From a checkpoint of a small contrastive audio-text model.
Training: muon at rate 0.0025, 12600 steps, batches of 256.
Rows from block 7 of the audio encoder of a small contrastive audio-text model, named by matrix and row number. Rows with one number within an expert belong to one neuron, the router's apart. Each number is 50 + 15 x the weight over its row's rms, rounded and kept within 0 to 99. All counts start at 0.
After each expert's rows are labels from the 100 clips, of 14848, where the router gives the expert most weight on average: "top examples" is what is common among them. Only what is clearly more common there than usual is listed. The data: synthetic speech, music and everyday sounds put through simulated rooms and audio effects. In brackets: how many of the 100.
# router: router (encoder.blocks.7.mlp.router.weight, 32x96, trained with AdamW), inputs 48-95
# up: expert up (encoder.blocks.7.mlp.up, 32x96x96), inputs 48-95
# down: expert down (encoder.blocks.7.mlp.down, 32x96x96, transposed), outputs 48-95

# expert 21
router.21:49 60 51 35 48 62 51 41 36 63 61 25 24 45 53 67 37 41 62 56 63 62 47 30 74 53 74 50 54 48 78 37 56 39 63 50 65 38 58 23 54 43 35 41 28 40 87 29
up.0:25 22 41 86 51 62 63 47 70 57 38 26 40 47 71 31 33 65 49 49 41 36 73 57 56 56 49 63 69 57 33 69 52 61 58 57 72 64 67 49 37 94 43 32 47 28 60 35
down.0:70 56 76 40 56 52 49 43 57 35 70 43 28 35 22 50 59 39 66 33 71 67 31 43 39 67 13 68 46 49 94 47 39 44 45 67 43 52 60 29 70 62 53 61 79 65 49 43
up.1:30 65 23 40 71 45 42 55 42 41 63 51 65 63 47 36 69 91 75 53 58 56 74 46 64 37 56 49 51 47 59 65 45 38 47 47 53 31 40 72 38 48 48 37 32 27 41 65
down.1:73 52 64 06 48 54 39 20 54 76 62 38 52 35 39 45 47 85 44 40 57 72 71 52 50 32 63 62 50 39 32 49 80 29 44 53 66 36 49 50 64 49 45 71 57 40 52 68
up.2:59 45 70 58 63 34 56 43 52 38 57 36 32 68 36 59 45 43 60 38 50 33 48 54 41 53 66 38 58 59 43 43 56 52 38 48 48 70 43 86 78 30 36 34 38 38 69 46
down.2:47 37 14 28 53 54 36 61 45 55 55 55 74 47 47 65 57 35 49 67 59 40 47 56 33 49 63 37 54 37 59 74 47 61 69 58 23 46 58 15 52 37 41 32 35 87 68 77
top examples: far (87); long reverberation (75); band (72); distortion (50)

# expert 6
router.6:55 49 30 66 58 58 52 55 73 52 52 36 61 72 54 37 45 60 46 53 17 62 75 62 47 72 49 65 36 62 37 36 33 37 41 36 47 36 41 46 51 36 77 68 70 90 17 60
up.7:25 36 41 62 42 32 73 54 66 30 53 64 49 53 29 32 42 75 49 29 30 45 78 43 71 42 66 43 28 46 12 70 58 58 65 56 49 46 54 51 59 60 27 28 67 42 60 67
down.7:45 86 47 68 39 51 64 45 49 50 42 46 68 39 48 59 65 63 25 42 34 49 44 40 62 88 59 66 51 44 41 32 62 78 55 31 47 32 26 23 45 50 20 66 57 79 64 52
up.8:58 24 67 42 40 36 53 58 59 58 67 34 46 30 45 49 37 67 73 51 37 58 85 27 82 67 56 30 62 24 47 43 49 94 33 31 18 59 49 67 41 28 57 32 35 55 42 45
down.8:59 42 32 44 49 72 55 75 62 37 55 68 57 75 57 39 59 74 39 56 48 53 49 48 39 31 43 60 20 56 38 72 47 45 57 57 54 42 14 74 65 51 44 41 65 48 45 35
up.9:52 34 24 58 51 63 12 58 45 18 53 41 32 50 33 47 53 51 60 44 51 41 48 29 54 41 59 35 74 54 64 54 37 43 61 69 59 50 56 55 39 46 58 61 48 73 07 64
down.9:65 59 64 82 48 34 47 65 42 74 54 20 62 50 46 50 68 63 50 51 38 75 38 57 70 71 43 59 62 65 74 40 53 53 67 48 50 29 03 64 50 54 57 52 20 38 45 64
top examples: drums (98); number of effects: 0 (63)

# expert 27
router.27:43 30 56 50 46 61 61 42 36 59 35 59 56 67 44 59 51 70 28 27 44 46 71 78 67 50 65 60 70 66 79 59 38 33 37 46 63 41 32 46 66 62 26 77 76 47 33 23
up.0:37 50 64 53 61 18 45 46 51 52 50 52 28 42 43 60 49 38 34 41 84 52 32 32 39 45 61 85 60 68 78 59 50 17 55 48 44 64 73 69 45 55 18 47 55 69 45 40
down.0:37 63 52 49 69 53 50 61 34 29 35 42 65 71 56 80 52 51 71 73 38 40 55 39 56 53 26 63 64 73 60 56 58 40 19 34 28 40 44 38 59 50 54 51 58 68 76 30
up.1:57 45 50 24 83 61 48 59 85 67 54 70 07 51 39 45 51 48 58 40 60 41 37 24 63 55 60 46 55 65 70 50 40 67 40 51 34 40 34 49 52 38 40 75 35 39 48 82
down.1:32 43 67 68 63 34 49 46 64 65 45 49 59 48 50 72 63 71 42 53 28 62 82 57 63 55 49 44 54 63 38 57 34 27 34 53 27 27 61 53 51 50 51 50 19 39 43 74
up.2:46 39 21 36 46 31 51 73 63 71 29 82 44 72 28 55 32 58 35 38 37 74 63 47 51 51 37 30 25 55 44 43 38 46 52 71 70 49 47 38 17 38 49 59 52 59 63 70
down.2:52 63 61 55 56 59 50 42 71 44 55 16 34 75 40 64 41 51 10 49 69 47 47 43 59 41 28 28 84 41 57 66 27 29 56 51 42 67 34 42 64 25 57 48 52 60 31 52
top examples: short reverberation (65); reverberation time: 0.15 to 0.3 s (55); tremolo (54)

# expert 31
router.31:52 56 69 63 60 44 55 47 80 21 67 35 26 72 55 36 19 64 37 68 47 61 51 38 57 63 36 54 64 38 25 27 35 48 78 72 27 29 35 49 72 35 74 46 76 63 33 50
up.0:37 55 82 40 60 27 64 75 55 63 59 58 49 75 62 27 60 54 63 55 29 47 52 27 46 56 51 53 32 47 62 80 55 35 60 41 59 69 67 55 62 66 64 41 36 50 53 45
down.0:24 52 38 69 47 53 30 85 57 52 53 70 42 39 47 30 50 60 34 55 25 65 59 69 45 57 50 26 48 61 62 72 49 34 45 67 39 46 37 37 36 33 47 40 74 53 37 56
up.1:45 62 66 47 52 51 59 44 64 57 67 55 48 31 44 54 35 59 57 37 48 46 66 30 39 64 49 28 49 83 26 36 62 59 44 50 47 46 64 40 16 33 55 44 46 21 83 46
down.1:27 30 45 54 42 64 31 78 49 18 44 37 60 28 69 47 41 73 51 49 43 64 34 62 74 28 56 69 68 48 35 53 61 53 51 76 55 78 50 36 34 40 46 61 58 64 31 77
up.2:24 61 66 55 59 50 39 52 71 48 92 26 55 51 33 38 71 43 69 49 26 51 50 27 24 44 65 54 53 50 41 34 63 37 56 73 50 39 25 31 65 55 62 61 45 26 51 51
down.2:37 35 23 32 55 65 51 67 29 53 47 54 61 15 77 70 62 77 47 55 46 39 35 58 36 28 60 47 47 30 64 40 47 38 36 55 77 52 61 40 35 78 40 51 57 59 79 59
top examples: drums (76); echo (38); reversed (36); dropouts (32)

# expert 26
router.26:65 70 74 36 76 35 62 44 64 39 57 63 33 48 35 29 72 56 31 60 24 49 46 46 47 47 75 68 65 51 33 30 57 22 51 53 42 27 32 39 57 68 40 56 42 18 37 65
up.0:65 60 49 31 65 68 56 51 15 41 55 63 43 57 69 38 74 43 72 41 54 24 55 44 51 44 87 57 39 54 57 51 68 32 53 25 33 29 43 53 40 39 30 25 60 28 65 40
down.0:71 40 73 80 41 79 53 47 55 52 59 62 47 43 43 56 49 35 61 44 51 65 49 40 43 29 29 46 32 54 60 54 59 87 51 25 68 81 44 35 49 47 57 48 44 58 56 57
up.1:19 36 39 41 47 42 57 54 37 43 49 43 55 75 38 63 50 38 45 79 30 59 37 55 38 58 20 34 57 68 55 53 56 39 38 46 59 48 99 58 67 56 25 45 63 28 24 39
down.1:30 44 53 67 42 51 57 68 61 76 34 49 43 51 56 48 21 56 38 56 55 35 59 51 20 45 44 34 42 23 50 44 57 52 68 32 09 13 37 78 45 40 56 85 50 59 53 36
up.2:62 75 48 36 53 36 52 78 61 35 60 44 45 34 47 54 35 45 34 58 25 54 57 54 52 62 66 44 65 35 67 56 71 43 42 22 65 69 72 27 54 41 41 61 48 37 52 24
down.2:34 66 32 55 41 59 66 35 62 62 59 37 63 43 62 59 60 30 75 30 55 71 72 46 60 54 38 57 50 44 31 44 27 37 27 25 37 47 26 40 60 71 65 57 52 30 58 60
top examples: everyday sound (80); bit reduction (70)

# expert 2
router.2:46 54 71 46 48 00 46 31 64 47 45 52 51 41 17 32 43 32 76 61 49 68 43 28 62 52 17 70 58 35 75 47 73 63 75 55 44 37 54 46 73 60 59 38 54 39 59 57
up.7:53 34 60 51 58 56 47 65 57 29 31 51 66 33 13 40 30 48 58 50 43 41 63 37 46 54 42 59 63 47 40 48 78 69 38 26 41 52 56 52 34 43 32 15 35 54 25 46
down.7:53 39 56 26 50 72 47 53 59 28 48 57 53 38 76 47 63 81 57 66 77 40 34 57 40 43 23 81 51 34 48 38 23 38 48 53 36 35 50 52 46 57 49 41 35 38 70 47
up.8:40 43 25 40 66 41 59 45 79 25 68 31 43 76 74 30 29 36 46 35 60 41 34 34 54 39 48 70 59 68 64 39 39 59 41 52 68 56 58 53 55 66 38 50 69 59 67 51
down.8:42 25 57 48 29 40 51 62 38 78 28 53 39 42 49 55 57 51 44 42 06 83 78 63 71 77 35 53 30 37 77 41 40 39 68 48 37 28 76 43 41 48 68 52 69 55 69 69
up.9:52 71 58 43 33 16 43 76 24 35 57 93 61 59 35 53 67 58 57 39 58 63 48 62 34 70 55 37 40 10 43 35 34 78 37 56 29 56 38 51 59 50 47 55 36 64 24 65
down.9:28 79 54 48 71 22 62 48 53 64 34 48 56 55 74 53 53 44 61 33 28 51 47 30 33 57 48 54 56 33 58 39 58 24 22 69 60 33 41 49 65 48 48 98 73 59 42 55
top examples: everyday sound (95); dry (44)

# expert 24
router.24:59 21 24 37 34 54 48 61 56 34 45 62 58 39 34 27 34 68 38 82 55 48 50 28 64 53 14 41 55 35 45 47 76 42 71 55 18 33 50 77 42 41 54 60 41 60 38 56
up.0:31 45 62 74 52 47 59 50 50 42 63 44 55 51 43 54 47 64 36 73 33 54 45 35 35 72 50 71 37 37 42 45 38 58 52 49 59 64 50 47 52 43 37 69 48 08 68 42
down.0:66 51 42 63 50 84 46 59 64 26 70 67 47 69 51 61 30 65 38 44 60 41 71 51 67 68 72 44 64 64 55 59 74 62 72 41 38 67 38 35 54 53 69 74 53 54 63 46
up.1:45 70 43 69 51 44 62 47 26 44 45 33 52 45 52 28 57 38 45 58 46 30 22 52 36 17 72 49 48 42 53 53 44 56 69 62 30 56 56 62 17 53 28 63 96 67 44 62
down.1:38 42 72 36 46 67 47 55 23 35 58 76 64 46 33 55 53 60 40 60 63 69 49 46 38 59 48 71 33 34 46 63 34 44 61 29 32 52 56 64 66 70 59 29 17 37 59 59
up.2:32 63 45 51 74 29 65 44 39 40 58 65 53 23 47 70 48 60 52 49 31 39 33 51 38 57 58 61 50 19 42 68 60 55 28 40 40 34 52 28 59 46 29 23 38 26 34 80
down.2:50 68 52 48 40 55 47 56 47 36 74 64 79 27 62 58 46 56 36 52 35 19 73 44 71 57 65 64 39 37 59 45 77 96 48 48 63 45 23 57 65 56 59 41 51 42 70 37
top examples: everyday sound (56); dry (53)

# expert 18
router.18:26 54 55 85 45 50 51 49 71 57 59 60 47 41 42 42 46 68 66 71 45 47 34 18 51 28 35 21 19 44 54 37 59 58 32 59 36 46 46 41 60 44 51 57 36 68 63 40
up.0:56 45 37 43 55 60 33 57 38 56 34 61 27 70 36 42 28 25 71 55 49 46 56 47 20 14 17 42 43 42 59 57 48 40 54 58 72 35 76 63 37 37 56 45 45 41 53 44
down.0:27 53 52 45 43 65 67 35 14 49 38 33 42 55 39 43 62 66 66 31 52 30 67 63 62 60 50 12 60 39 52 31 72 37 65 39 63 35 48 77 39 36 63 56 21 78 29 49
up.1:65 49 71 55 66 28 39 26 56 49 24 71 44 54 31 60 44 50 49 54 38 47 45 20 70 69 47 34 59 36 64 35 47 70 79 48 40 64 47 72 46 66 51 61 58 21 67 81
down.1:45 53 42 64 53 37 49 41 35 89 79 37 72 47 75 24 61 38 47 28 49 69 53 71 58 74 62 48 54 47 37 41 54 47 47 29 45 54 33 57 55 49 43 60 55 22 73 34
up.2:64 35 47 66 60 61 34 75 26 35 78 55 59 55 56 48 53 44 58 32 42 59 56 66 55 72 45 43 24 51 66 65 63 57 47 32 28 64 49 35 30 37 64 68 81 65 40 43
down.2:54 77 52 28 43 46 50 47 61 90 41 53 22 74 47 36 22 33 43 60 57 46 72 73 41 45 55 51 71 48 47 29 54 43 29 58 51 53 71 32 60 51 47 52 19 53 60 54
top examples: everyday sound (100)

# expert 23
router.23:38 44 53 40 45 61 43 54 46 56 51 35 28 48 77 24 43 50 22 78 47 51 34 76 71 36 68 68 60 44 77 27 29 48 33 47 37 55 52 66 61 54 38 51 68 37 47 33
up.0:29 27 57 61 65 30 73 52 49 51 33 61 63 43 62 44 43 47 66 48 59 88 47 43 30 65 53 54 40 23 42 46 45 56 44 65 34 61 57 40 46 45 66 38 48 60 45 43
down.0:54 57 34 82 42 50 53 59 23 42 21 49 61 36 32 55 49 31 11 50 32 57 61 49 55 52 55 53 35 65 52 61 67 47 84 46 60 43 48 53 63 29 44 17 64 53 49 64
up.1:35 62 28 64 65 66 56 75 61 45 34 87 52 19 52 35 29 53 39 45 38 58 51 81 55 57 63 60 63 59 69 50 47 41 41 42 55 58 42 40 48 49 51 48 42 64 70 60
down.1:48 34 58 64 49 32 45 76 42 57 61 77 48 47 55 55 50 40 66 38 47 56 48 43 18 61 56 27 67 36 55 36 38 45 59 59 56 42 54 52 49 53 35 83 33 48 54 39
up.2:48 62 57 65 33 49 65 34 55 52 23 60 39 47 42 35 50 31 56 44 39 55 71 52 52 62 34 40 62 65 37 55 54 25 46 62 54 31 28 71 47 76 73 15 37 34 56 44
down.2:34 40 56 50 46 25 45 17 31 30 47 25 59 39 35 54 77 39 60 66 61 35 31 30 66 54 69 67 61 73 41 67 43 73 62 64 58 49 51 61 53 67 48 39 67 34 38 46
top examples: band (94); distortion (77); long reverberation (67); reverberation time: 1.2 to 2.4 s (43)

# expert 19
router.19:64 22 73 54 37 70 31 40 62 61 79 54 35 58 42 24 45 46 31 55 64 67 44 65 44 60 56 72 64 59 67 53 25 36 58 35 78 59 46 65 37 64 58 48 48 54 20 38
up.0:48 50 61 48 41 22 66 50 69 47 47 66 37 37 44 61 12 35 22 66 46 47 45 55 61 58 70 44 33 51 51 32 38 50 46 75 41 37 47 58 79 51 54 63 38 57 59 68
down.0:63 49 37 56 63 73 64 48 48 26 64 47 64 20 85 29 37 43 53 63 68 17 60 59 68 53 64 52 63 58 56 61 23 30 40 44 75 32 54 77 57 47 49 55 52 49 60 39
up.1:53 37 62 42 44 70 58 95 51 45 58 92 44 22 37 58 42 58 61 48 72 57 36 18 63 54 30 46 65 46 68 39 52 58 55 61 63 28 37 32 57 27 54 48 53 50 52 31
down.1:52 38 64 67 21 42 38 42 74 31 48 59 37 64 63 56 49 50 26 68 52 52 33 20 49 56 56 67 45 78 48 47 64 48 34 54 47 55 51 52 64 59 54 27 58 51 30 12
up.2:41 46 38 33 29 49 50 50 63 54 51 42 66 46 62 43 23 62 62 56 48 33 43 56 38 72 30 48 71 43 69 42 35 51 68 48 52 50 37 35 47 33 51 61 37 35 61 41
down.2:31 74 40 57 51 51 46 89 31 51 52 48 38 43 59 54 24 53 49 35 37 65 84 38 50 43 52 58 41 82 29 52 40 46 66 49 32 53 46 55 54 31 52 31 47 35 56 77
top examples: band (84); distortion (39)

# expert 5
router.5:70 47 70 33 50 57 62 69 46 43 34 53 78 63 26 56 73 34 29 56 65 42 42 56 19 48 60 63 65 52 17 45 55 38 39 46 53 46 77 30 35 72 47 58 49 54 56 76
up.0:55 29 71 55 41 80 23 47 50 59 66 60 32 55 36 67 22 75 48 58 41 57 28 41 45 29 50 77 28 22 62 22 61 52 52 60 66 69 73 24 53 40 35 45 48 54 61 48
down.0:61 40 55 38 48 44 74 55 37 44 40 64 62 61 31 51 47 46 62 55 15 48 69 42 23 54 64 33 49 48 58 57 61 48 60 71 56 47 74 49 66 44 27 69 52 57 56 61
up.1:41 45 48 54 65 37 68 29 14 49 62 60 41 56 40 49 66 46 58 39 58 52 56 41 66 52 58 63 69 42 61 23 76 69 32 52 51 52 50 54 37 56 49 44 53 16 60 47
down.1:57 55 56 38 53 61 35 43 60 51 61 48 41 70 73 76 29 22 40 66 22 58 36 37 60 53 54 49 25 30 50 51 59 28 49 61 14 54 71 44 42 45 73 56 54 45 60 39
up.2:37 62 48 35 30 48 32 36 53 43 08 38 47 53 66 47 85 50 29 56 34 58 57 30 70 58 79 55 49 64 40 71 32 32 56 69 51 38 50 60 57 39 52 24 40 67 56 53
down.2:41 26 49 46 48 26 48 48 45 66 37 71 40 40 40 63 58 58 53 63 36 45 39 35 50 44 51 51 27 59 55 27 35 68 61 53 62 34 27 47 32 41 47 63 28 50 34 86
top examples: tremolo (94); dry (58); band (58); number of effects: 2 (51)

# expert 15
router.15:54 55 57 72 61 47 41 45 72 40 64 27 07 46 29 60 30 20 71 72 67 43 40 60 47 67 17 39 46 31 38 40 52 49 69 57 49 35 63 45 30 61 58 47 39 45 57 55
up.0:45 48 47 53 27 48 69 53 51 39 44 74 56 50 58 51 77 44 26 67 60 43 57 53 34 36 11 45 19 48 57 43 40 42 35 44 41 44 44 54 67 09 58 82 59 48 51 56
down.0:64 47 38 61 42 33 60 59 68 59 33 39 47 61 57 51 69 65 75 65 41 49 69 63 52 40 54 43 55 38 58 50 85 66 54 56 34 24 48 56 50 40 33 49 29 51 47 60
up.1:67 62 57 34 69 35 50 52 41 63 50 64 50 43 74 84 68 43 62 39 66 48 51 24 46 52 58 52 75 64 47 71 52 47 58 37 39 34 58 70 41 65 78 51 66 38 47 63
down.1:54 68 55 67 33 48 46 58 72 55 58 86 71 52 51 81 45 33 46 54 71 83 70 31 66 43 55 71 39 23 33 33 61 31 33 58 65 56 48 49 45 39 41 42 56 54 47 52
up.2:69 54 52 52 51 26 27 27 54 35 59 51 50 28 32 36 66 39 65 61 61 50 50 57 66 37 65 34 30 66 37 44 34 24 68 38 40 66 61 45 37 51 64 53 31 62 55 65
down.2:28 33 55 64 51 49 61 59 52 66 50 37 42 58 16 54 56 69 45 65 36 66 31 29 27 54 64 30 47 35 76 25 69 49 45 57 31 25 46 55 53 55 55 37 33 79 45 25
top examples: far (65); speech (60); reversed (45)

# expert 14
router.14:50 61 42 65 54 28 65 49 60 26 44 41 51 32 45 38 31 22 44 27 63 71 62 62 43 67 15 19 35 41 43 40 57 44 56 75 42 37 71 81 62 58 73 37 42 57 62 60
up.0:64 43 44 40 46 49 17 33 54 52 63 47 34 34 78 40 35 56 41 32 62 72 38 24 65 70 53 23 59 56 46 70 52 39 55 50 43 46 27 30 26 52 24 59 54 39 65 45
down.0:33 48 79 53 57 66 60 48 40 53 61 46 43 45 67 37 65 39 61 40 30 56 63 26 34 44 65 56 38 35 54 38 53 57 57 33 51 36 44 35 51 31 75 51 61 35 37 52
up.1:53 43 46 28 85 61 73 43 45 63 63 38 35 59 69 35 71 52 68 48 59 43 28 50 67 23 64 64 61 48 49 24 53 61 12 32 66 52 33 45 41 44 41 69 27 62 27 34
down.1:49 54 45 49 46 34 30 33 50 45 43 38 53 55 56 59 69 51 41 30 54 24 71 63 41 23 64 27 62 74 30 48 43 14 32 41 61 45 50 71 66 52 41 25 51 61 27 65
up.2:57 38 53 59 56 56 57 48 50 52 51 61 49 33 33 53 28 39 37 38 58 47 51 43 41 79 55 33 41 69 32 40 73 49 47 84 64 50 18 50 77 80 61 32 47 43 27 24
down.2:56 56 64 03 66 60 67 42 34 49 56 54 42 57 49 77 74 56 38 51 73 39 56 52 70 50 55 45 50 37 62 55 31 60 52 39 45 38 79 46 37 40 39 77 57 47 75 49
top examples: distance: near (73); reverberation time: 0.6 to 1.2 s (53); reverberation time: 0.3 to 0.6 s (44)

# expert 4
router.4:43 50 36 48 52 57 40 67 28 63 62 55 53 48 77 72 60 56 60 62 64 55 38 43 69 46 29 41 39 29 93 64 38 90 72 59 78 54 27 74 53 67 42 43 50 30 40 47
up.0:28 26 60 57 63 54 44 16 64 53 48 65 33 82 57 63 37 51 38 56 37 53 45 51 52 15 34 35 32 28 66 55 79 34 81 23 55 46 30 66 68 35 49 27 47 66 56 28
down.0:70 58 31 48 48 61 49 43 40 37 52 36 65 36 63 30 54 50 25 34 63 80 48 47 57 60 51 59 65 28 25 38 81 64 55 30 65 61 33 52 30 58 67 35 40 55 68 58
up.1:58 63 22 46 24 53 56 60 59 45 09 43 38 46 49 58 77 13 50 57 46 53 43 52 46 40 30 55 57 51 63 45 54 45 61 52 47 59 34 22 77 62 53 35 52 68 67 59
down.1:56 50 67 61 51 48 40 57 48 48 39 27 59 34 58 40 61 67 44 51 46 76 54 45 61 46 42 47 66 50 32 24 34 59 15 39 19 58 51 52 67 59 34 34 36 17 68 57
up.2:42 44 63 47 39 60 38 29 33 45 31 57 81 71 64 62 40 55 66 56 67 39 76 17 58 18 51 31 38 38 40 25 29 46 52 46 38 43 34 67 63 76 61 20 56 33 30 65
down.2:30 34 56 63 38 43 70 40 55 33 71 29 38 63 41 75 54 55 56 46 25 59 37 46 45 64 45 69 87 38 57 43 54 36 31 82 53 43 48 34 55 57 62 61 40 50 46 22
top examples: everyday sound (64)

# expert 0
router.0:43 55 54 44 37 59 46 49 54 59 59 48 51 62 52 67 36 29 79 21 47 17 50 35 63 56 60 66 51 20 67 72 65 53 51 50 77 63 50 69 22 40 53 52 39 40 66 44
up.0:56 39 51 57 50 50 59 45 90 68 49 56 22 60 30 42 45 47 52 89 15 68 33 32 41 59 47 55 45 22 51 43 70 58 64 74 36 43 41 37 52 58 51 47 70 52 54 50
down.0:57 85 63 19 47 34 54 42 61 68 63 61 41 67 28 62 57 99 48 39 58 55 43 34 33 43 42 49 50 51 54 60 48 66 36 45 69 36 62 50 86 84 71 61 31 56 45 84
up.1:34 71 06 51 57 71 40 46 47 52 41 59 36 28 52 46 30 53 65 35 35 46 64 40 54 60 74 49 79 55 87 50 57 51 44 44 59 66 57 66 37 52 57 44 46 34 83 65
down.1:41 35 37 53 81 50 39 86 22 60 51 26 45 74 63 61 64 37 37 72 57 45 29 34 70 55 48 28 48 44 68 37 63 60 62 00 59 57 42 82 52 49 45 63 38 57 52 47
up.2:57 50 46 72 50 57 13 43 43 47 48 89 57 78 60 52 50 43 43 39 65 59 61 53 56 61 39 60 46 70 56 56 52 75 52 43 67 46 48 57 57 40 29 42 64 44 46 49
down.2:65 61 47 17 54 47 80 53 22 50 64 61 54 47 39 46 59 37 27 74 75 40 59 63 66 48 47 37 78 51 55 66 72 62 71 55 25 53 45 45 56 80 38 44 61 36 73 64
top examples: band (93); number of effects: 0 (63); dry (60)

# expert 16
router.16:76 54 58 36 69 45 76 61 42 46 39 60 63 29 40 42 47 53 34 38 50 79 73 42 18 80 51 53 56 52 37 63 71 61 71 34 62 44 46 72 43 40 62 36 44 48 79 78
up.0:60 47 68 59 58 69 56 25 56 50 54 66 51 47 59 42 60 41 42 62 59 41 32 35 37 41 56 40 75 42 56 60 67 49 41 49 67 52 48 45 33 31 55 55 35 50 43 49
down.0:58 49 25 32 25 24 22 51 38 59 34 31 51 20 30 39 68 48 75 62 73 53 45 14 37 35 42 50 23 49 37 40 49 42 59 31 64 57 67 76 39 52 15 54 59 79 50 37
up.1:31 66 72 38 47 36 51 46 42 79 53 67 30 59 22 58 65 71 48 55 66 60 69 49 79 62 34 26 56 60 77 58 24 52 31 47 67 48 56 37 46 42 62 68 45 45 73 41
down.1:67 40 48 20 39 56 28 65 46 52 52 73 56 75 45 71 56 63 57 48 40 69 54 45 58 39 61 21 44 49 55 35 64 37 66 81 36 46 46 62 27 65 24 54 70 46 59 62
up.2:46 44 39 54 76 51 39 58 51 41 50 68 38 04 16 49 45 31 59 56 62 42 34 18 50 59 55 30 69 60 23 58 68 41 73 68 68 29 48 55 51 45 43 57 81 28 33 51
down.2:62 39 63 54 34 41 28 38 64 42 47 51 64 48 71 49 51 64 63 41 43 42 59 63 63 35 36 27 46 55 65 36 56 54 24 34 15 49 66 61 72 76 33 28 48 80 41 61
top examples: drums (68); dry (66); number of effects: 0 (51)